A small masked spectrogram model, trained from scratch.
Training: adamw at rate 0.0016, 15700 steps, batches of 256.
Data: trained on strings of digits, spoken by a formant synthesiser in many voices, 39062 training examples, 102.9 epochs.
Rows from block 5 of a small masked spectrogram model, named by matrix and row number. Rows with one number belong to one neuron. Each number is 500 + 50 x the weight over its row's rms, rounded and kept within 0 to 999. All counts start at 0. Numbers have three digits each.
After each neuron's rows are labels from the 100 clips, of 14848, where the neuron reaches its highest value: "lies over" is the class under the peak; "responds to" is what is common among them. Only what is clearly more common there than usual is listed. The data: strings of digits, spoken by a formant synthesiser in many voices.
# fc1: MLP up (model.blocks.5.mlp.fc1.weight, 512x128), inputs 0-127
# fc2: MLP down (model.blocks.5.mlp.fc2.weight, 128x512, transposed), outputs 0-127

fc1.248:572546532427432443480483556415507478394492466512446522446518551564515525521481568550488498514496502540508521460601429472455522463459515519421515536523526543445497530507452513503529524492480494529550409538504537480519520472678527546429560452434534494518509508463537540461410577440489476649456477507476581468549465478493451644512435541491482415601532573595483430541508546526524497535440
fc2.248:518496528512541605392540485502498526562487437488526454508449513538521467502515552593440508565477514552372432609490600492515486558526466500476484461490643450497514570459445425582529433512434536432505573487548514493483538431513476518585529470450523507472491459474503445492519506400500511436501559539509442357488552550533472567551470425418480398497547536509487475544531504602515491491420
lies over: /aɪ/
responds to: voice: child-like voice; mains hum

fc1.385:500518549572617455525515485453492393530450480453518486512499547577550530514552453560580464462474552424476526544618561550523470515564510476524437526571499534536538433445427545408572511524483496449503559507445554516456593470476541506533580545526508496546544476465469508452446559567564512572494495468553456429473495455542352503507517544492579455426487477532418504467384615545449464520466
fc2.385:430474443399403575456503518545487584556519495528497504501554522398415467495450562403460506611518480517498484495383507492518527502465503493516533552388550420443505540554643477597414533452476487498537515499514429482484448515548473446506551491492511508423419522511527544504531464460489457484517519534526541583498540607476605546481487502468472563595510533418559435517555436500516426464529
lies over: /aɪ/
responds to: voice: child-like voice

fc1.463:461503533545512343502580510557400478443455422525511562491533511506526481572472466508456408463515412463573504530507514458485478410443367557491576510470520561443525439461557501529468501589497517562593540452501541476498484538611482555409564511503479521540484501474516451404578511489393472461453407497583594589466526554460487460575497438447490479506535531520509454511527466492474533524469
fc2.463:549509516513542474512482550490502550431484468443481520518572481544453471704431394465505530479559524562563523511516553513479528557479492649485466515460478510514357439296475546553529503525454504526482517605533518523421446476510520580464505511462485463482483545505484492499531545535531532506475519395536520435472473530514481472467489472543485530531482635523532556517535494512540432513553
lies over: silence
responds to: quiet level; number of digits: 1

fc1.3:549508426453442522479532518511588547527532499625527537464463517495540466506516543474390484486495519449604500577522434515487480505512509494518508593483484448508486429514503476450573573460385502460487543543458483426487548588497566548455519557437468431439406436515475495457478585515491568518492577566403573463543525544563503444510437522431480518405486516504456483544425629464454590440568
fc2.3:574517428582492455620491503470495561563493522593441530491476482475431490500514497483504531577468540514532455579499437451468541532498563481490495487504498385544405483533480462529522516475420621450537535555438464548443449568488591468528492568476427511517529439491438443494404586444487537480578548460470471405576545574517542552466523506445332528514524459492542446505486535442509549512437
lies over: /u/
responds to: mains hum

fc1.401:371460499513464551489560537485522524419457527543597546509380474522519421512495540521454569457389447536540466565425394429503526499495415518535472466524402506582503440500551433523558520478523580635551544515463499503466533437544518551461455443475479517400506485543538515519492513483447462561572442545523459477446475435483435476381514469497525459511518486511411566465518549527417520451543
fc2.401:538557534404448574524477449450600479471493545596504414523511482414567417429541543558494451551512559516335453578482489477515531570583455460537494539522523466560508433496601456508457513543462593550516500421447522480554518488394516431481519517585444534470518524483436476449536486615492498434451415470574575499461479508477523583530465446445540536467530456427506518530507475508516518504483
lies over: /u/
responds to: "two"; voice: deep voice; "zero"; first digit: two

fc1.144:599628481521430504478458512492557503568506541519488526476606487497555516490527468474509447505461479451509432504512504547483481489510466544580472602563417410504487376492503539500536477494427539484402569515527512493492495518463582540432446516515581420428414477528459580419484546551488517595508550521460571513557461559471553444524465509495542607479460528506343500403513514443494576489505
fc2.144:516491491432444516430472555447561513521521481488413509507434596401473508568470512544583508503473520475486546469570395507488520449477502506443439480546541450585445576422495581481490487470483620462563518599495467547547488625581451534523526550511448508483490457526529500540387539500534475497492442436394440433548484459448522509491509517572371540524484527492509475570468618445547554471532
lies over: /u/
responds to: "two"

fc1.402:495571398551600499486462537555528499498456585576517468548453489474554446506508459444468511580512461467381421541516425522416518502529489498550555443507449595493467471492561545517432464560464610503589581462475490475509476571428451517437487483452471478489545503468506488548454575583457465520499468451540463555528502461503502630476541443477456487507429520546476489469528480553511680527592
fc2.402:461516582487478401459447497497599587581531482438439549511568538469502503536498514432470488435528474529527530484495518555474445511485520493540517538442570516465479582525362504573480486516563394485450478511511484505514476375504535546611465440587495480488430489476503590479552531458481503541534564540494414562545483549495473454643468500490463495441510512478447643502495524561410401497479
lies over: /u/
responds to: quiet level

fc1.395:408485545426510441528515536501575471487615535473465534437547466390479468519534516595607495508494521418415563431486478422447498538544470519482449448478465510465519431484378569565525489621447509564490434534540552446439492552459459545460517553525478524557545425508557535521530464513509529528487552537408588580520516521505455489423523397481514498491393505491422487563510545488532543432461
fc2.395:385464464428528523555548487504631442531537526474506499492555489369477476419560533361584549481595500452415467496509561479503502422499525505616474489525503548465534432511602486439628489498529591479461521503561512502502495482488426603499453489440562518489439435497494500509437497480471490538479409489548486529444557547457520621468530484466529464382495514475504502540508489454494488476516
lies over: /u/
responds to: voice: child-like voice

fc1.444:451445539510520466505497518405518436522502538494524462473563497458445469519501518519348490605426432458477528471601489574506580576562555529497593544390470560525575454506567513570577512499491532470443535470406599467494470579515524513517471474497472479438558507579493474505476434475565537618523413459447562484515448556516485458561450461491465513577409440487443468455416536505470483531489
fc2.444:513587386515493467502442519527483521430463507519489500467532458486509545539459482394639456517563562511526474565460566497490466435540506489517431503482427539418435564497452563500430546563515482589504548595456556514557493426428499473607553471514459509502451530490589477452518606505471486513631522485554559528461467477600525495435516506526419581530531533546589470566542428444524524504533
lies over: silence
responds to: mains hum

fc1.436:444476500549443533479529525468528497495484535552570498497412456394456528549494433598502541471449498470500486439477506463509482502549550572497558503550455502544483446485509467509616419514519487587469459473496571478456462481507509473492470428470416539456475544534487527587515426470630396542481557489546448466459384550589430511490418492486455482551487573413385482392536469577390511508495
fc2.436:496429520501498549467414456533527508517539529529462467499582543543438497612379433516530498510553598565594526505556461469470505556529516491487345493569539486433360567484459474463524516512495520466509528659439481596483477506523522508508551474510512481517549523489534458492553573535480544472557472321499545491483484492408466521518607544446535508474431495487514532555491457475499491505485
lies over: /ɪ/; /aɪ/
responds to: voice: high voice

fc1.333:517515455560467431504499496449491528492533387473561433527538583470507485571419417416602350495471434478463480522514445561550578518562442467494482583616471542568480520482435451542512503467497489531567531460529501545508500508404511532458470527482534453409448479596456533537581525469421557462610455441480476550548519525472546413583516526522521537558565441474512412553489524472492515520497
fc2.333:569472544476532583529445537498493472492467517501541466479484401496485492580469491554478544435519559464461548484527497470465501552453564493466438503533378467449321433531506485478452478463465448526461519702476548599523508498517514481543465449502503473495503536545508526475450575532485521537489498343555581515525436481520486500432594555517532562394544465468546551556497489541495432549490
lies over: silence
responds to: clipping; mains hum

fc1.370:518447426478567497522512431380446514552546508465443484463493620568511560472462490487557525539552446526458463498423436496460654504483513443480478493524417527402514524509409500553488579440556545504549514527511457556476495469506472473520556494437532488510502529729512422504477495471554547509537514441520500551439501504424499486544452456456504576456479419461428504501521442530552567478536
fc2.370:537509548506514540455434538488471478438468527499550521514504433492486510520493538521374518499561598534509510456574488478486503501463507454445400481500519490509325533514560492476486489472501506460488470760489556660544505472487500412503449496547485497479554488501491470476520499528493502511484498340486487498501468452561485562494629569530497512477520458484555512532494527517537435504489
lies over: /ɪ/
responds to: "zero"

fc1.198:681461499469461548575485530508475543436561515432519516419630556437412459514498456462581465481481511506426551447487519504395456523431468496419534543495492535458511547495529488461623601550517559483503554556505513518459449558541466562464443529431606528472436525437492545468476472563525502380498521506523445560470505564404520450506507513520480587503523534515509483493433480426535534479478
fc2.198:388582605546492510513551467473587479549414518503493497496423396434575532421495546537446534514547439431490522545548479521494523477498485459544528494453524541463553408592418571551393476536442409484481424442442440456550598516466513487520531481495483503495593511481462476520452526457553476587447542522468515472607549507582531533481484419563452479476529498405545611464484486499507450529486
lies over: /aɪ/
responds to: voice: child-like voice

fc1.422:470637523484472476420511547561616577505514412543546532538469525471456478543461529480483417501378473572450516502556498480526472457473459585490530576460452466420475456441543468593558438540455510506465504526534522531422483465566471526520497481444588536487467548437552455482560487503450537582577432546542601389531485489569521486598543521600437417480554555530503438493486499472476510531481
fc2.422:563494493506523538515427476504544498425458511507456495518579548569503527697432427540574516427590523438596522531519457481486544558456510514432435488528480478532361481368503530477514504529498519519489481680494468625428453508542539507542543531510480507493471546531549501527523548510509509513481525338564514464482486533498480467463559542487542544491506536496481471470529439534490497460540
lies over: silence
responds to: mains hum

fc1.492:494542573485530505490468514443539455609524578597442433485545459553584510522465433440461431568517470529508532549493455400490471365478555515627530564421610533504483500487530537504428419500430543451575475428611521489481481528541426489478531488489498540474510585558496430528539569451503469550487484509511518462493560467528468513440446555559444584468474438464531487418435542542556565512533
fc2.492:518484440538513505423487488522443385426353508484523504532506519461437482519507563616458486448515505547438464454561466523485489670515460485496487507578430496533494449490441440502574499549476494520394543526463531535530525483509499557512499556520539503491597451517430517473463450559485504443607460498496557563471430577414610511525505441547569534455500500512499642492485530422448493520446
lies over: silence
responds to: mains hum; thin (high-pass)

fc1.434:539490586506376461519412470396502492501526507484497452542510510533534530521407480516345490579501381477497455495546537554523544486483502436473536541540561502539542544518569511538455480527420540518589466555455547402534482449571466493500546422494464462562476518487515583470442569623506543522461547516582532485586575447620486444504539504515499536625515514519480435516468535508485459546465
fc2.434:414443337571567554562515502553502558576537483518522501516428473459517503489526445617651466453507554612476528542460444487514492529514493524542483505435525493466454444515394471482531485437546423476542563511515502567455489527485487445511493520544573488411564493505483506526573498399531517499464441445471426554431487533399515570466404527506440481437542480533463582553513470480510555488558
lies over: /aɪ/
responds to: voice: child-like voice

fc1.382:472466421487449469478577449497542442490510421573488342459552480406491531522534507596458446545504460428488529566464487467448503431518421517447543485529505473535511496520469536524566462497556528478521416510543581488493491541574442523586521476558511472457547504526584538507494511490565595474376470545580437454497519430473564516519524504447504529562413484510488441367538478597453525613533
fc2.382:536505543510489514552460565514481546506530540473568525529481485558510474447488512423484549511454567602570489455600492481521495495497520515552509510495403453499460499525551508488453523574472417465471578497435508531530471476462518474308394490460495517490466502494324514484550445610523476461618526449472587496554462576546417452455468525556467475411530505545518612534504529454495490458459
lies over: /ɪ/; /eɪ/
responds to: "six"; first digit: six

fc1.172:500526530606486431608485448501458446439477553546506560470536537423472490542491560583449483508526408478658543429570468484496477520405463472454594479423550408548495387439478452527454484500503443480569455503513522493477497531521509541481565526521627529439543518528485442515552502528487434465442540542533531433572571480437460497645546455523554510532433454514507500545516483458444520500473
fc2.172:529426540495580459473487499481567398441538482554597494478425548488516546492520471555630535556478443501372539426390537555506491507497475471459482544586456510471562494487602570528531542403515543452507594481487465505469496512441536524545442375499512468539462550514511472505487575565444533452521434540523499540379540557495577549456527444504430463442480479513440490513472544495554552596532
lies over: /u/
responds to: voice: child-like voice; thin (high-pass)

fc1.181:499514479426492450507448512573455445517575546534484547497474491467499477529534484491554593535578439449536542510560538451487498486448506485481538528435465388454543361535485569538527509505447474465594555509468508460472500446489481573566499478549502506381451526499450528533478541424545458542427553505457513406585543533368519511490514419437459574580508498482492520464487545622352469432468
fc2.181:495476439563401552605527541474397495536433452556429523481491425582466575535534487494599501466577479586557510534408411474514518416529553472372482559448536473361423523513486452448493502513540423532521539537557408529511448452484450449496481433543490521565549512500471473512545566475504521506499496478516378541458531533412585560562459492450460504535509484538567451496495499494469536486461
lies over: /ɪ/
responds to: voice: high voice